From a checkpoint of a small image embedding model: norm layernorm, 18900 steps.
Rows from block 2 of a small image embedding model, named by matrix and row number. Rows with one number belong to one neuron. Each number is 128 + 24 x the weight over its row's rms, rounded and kept within 0 to 255. All counts start at 0. Numbers have three digits each.
After each neuron's rows are labels from the 100 images, of 14976, where the neuron reaches its highest value: "peak on" is the class under the peak; "top examples" is what is common among them. Only what is clearly more common there than usual is listed. The data: made-up waving flags. In brackets: how many of the 100, against the usual share in percent.
# fc1: MLP up (model.blocks.2.mlp.fc1.weight, 1024x256), inputs 64-127
# fc2: MLP down (model.blocks.2.mlp.fc2.weight, 256x1024, transposed), outputs 64-127

fc1.264:128128128126120072078155128128128102153102128128128128132128128111128173135076108128125131115135148160154113167128120075149128128132176128128116128139135164162076159163162180128128096116118120
fc2.264:110138163109138141136128108117114128128128146150134128128105128166128082125146126128143090128128115145138113190180128164132158135130088112111106128111123125098097128098157128128124175145127128
peak on: flag (72 vs 44.4)
top examples: offset cross (34 vs 6.6); corner square (28 vs 6.8)

fc1.292:152114128128089128128128128100156177144128111147128102128128128141107128106105128128112141128128112113128163116128182128128128086128160099128158163128128169162221128128092128128128128128128128
fc2.292:109116105061156128157128139105113089103128094152116158128150144128128112128186128128128128128119169117108103128128128128128128128094086163128120098128128106128109142128128166128175096128115128
peak on: flag (70 vs 44.4); emblem (30 vs 1.8)
top examples: offset cross (36 vs 6.6); three vertical bands (32 vs 6.7)

fc1.84:142098128138144125128116129128070147144178089129112162128139092108154108119107142090131140170100128132105122137143151128128141128093142156091099156109149128158128128097128128105128128157128104
fc2.84:121128123128130156097128100139152108154100128146116119128128157168116128128149116141128136092157092111158133128128128137128133124110104183168089109164142177153128099115107128128118128128087158
peak on: emblem (68 vs 1.8)
top examples: upright cross (47 vs 7.1); circle (42 vs 7.5); offset cross (28 vs 6.6)

fc1.348:128164131110128128153128128139116128128128133161069128178135143123128128128144171095099125128141128127128128128167096128104169157153136135111109128121130081154128163154128168094128116128129122
fc2.348:132156158130156145128100132105155135118125128057062102122128083171097118119152128107112126134101087128198165088083117128134096128114140148144127128144165121088131128084128136109157119186173128
peak on: backdrop (100 vs 53.9)
top examples: blue (48 vs 22.3)

fc1.13:128144136062128103141104109128128128126127134127063171128099115162139133133128177141125116082096130155141128089128128112073107098128128140110135104110094123078146108124118155132149128128128113
fc2.13:128178128167098128128098201102096159135117108128131117128138143128128128121110174097128128128111105128128091065076083117136101128124197159122101115164128121176128128149125126127149149148122109
peak on: flag (95 vs 44.4)
top examples: saltire (51 vs 6.6); diagonal band (29 vs 6.9)

fc1.437:128128146111147106085164095128115128160087132128128128129128142128157128129128128128101131154091128175184128128110128152128094150128111108128125128116108097138128128120128129115120159128128128
fc2.437:125158130083107161143088142161152116119133177113128128205159128122123128101116075128124126128152123050128128132118128201124128128128143148123128128134151128128128128100134121128119136128148128
peak on: emblem (34 vs 1.8)
top examples: green (57 vs 22.5); offset cross (25 vs 6.6)

fc1.53:128145128128159111125135093127120128140130161128128120060128128110147124132128128128169145128130128106091162128141128141128167128128135110142136128121128124128128152142140128163128112094128128
fc2.53:128128098140128094131149147135128131162143146125134164140178128128128108161096128138128153162130128138128113113128182130128128104128171124128150131085086128076140095099109092143128128129135149
peak on: flag (97 vs 44.4)
top examples: diagonal split (62 vs 6.9)

fc1.696:171171160118128108128184114128113128140142115128100128079167155128128172168128200139062126128143108128136128109128121104128168107123173166147129116169109128092112163098179123116150145128128152
fc2.696:136128138128177132180102070134146126063126120106095104134104121109194131095141102128128152143128128145128112163147171128128128102150119128097128128108128128135128169100199128147139113128104128
peak on: backdrop (96 vs 53.9)
top examples: black (51 vs 22.7)

fc1.703:128147128128128126128128141128096122097106128136098090150128128128116128130105128091148145128143124170155128128111074160128126156086118107071132097121097128129128155070131087100100141177174141
fc2.703:128082160128092124124128120128128135107128159152149146178108117144196151149155128093144172083144164128107168110142128129120074128119113131128088148090140128123133090124128128143125101128121126
peak on: flag (100 vs 44.4)
top examples: upright cross (71 vs 7.1); plain field (25 vs 6.6)

fc1.752:128128086097149117141128128128155128128090156128123128128107128184128110128128128169128172164128128144061143161128150150128128157171128128148084082128162093128077150149167163128128078128128128
fc2.752:148147195154128105112128090128088128128128064128100143115168128065128128128109128128128152154128128128143128128128110128128207080108128128102188138128098128182163106156067128087148128128113128
peak on: flag (79 vs 44.4)
top examples: quarters (28 vs 6.5); offset cross (25 vs 6.6)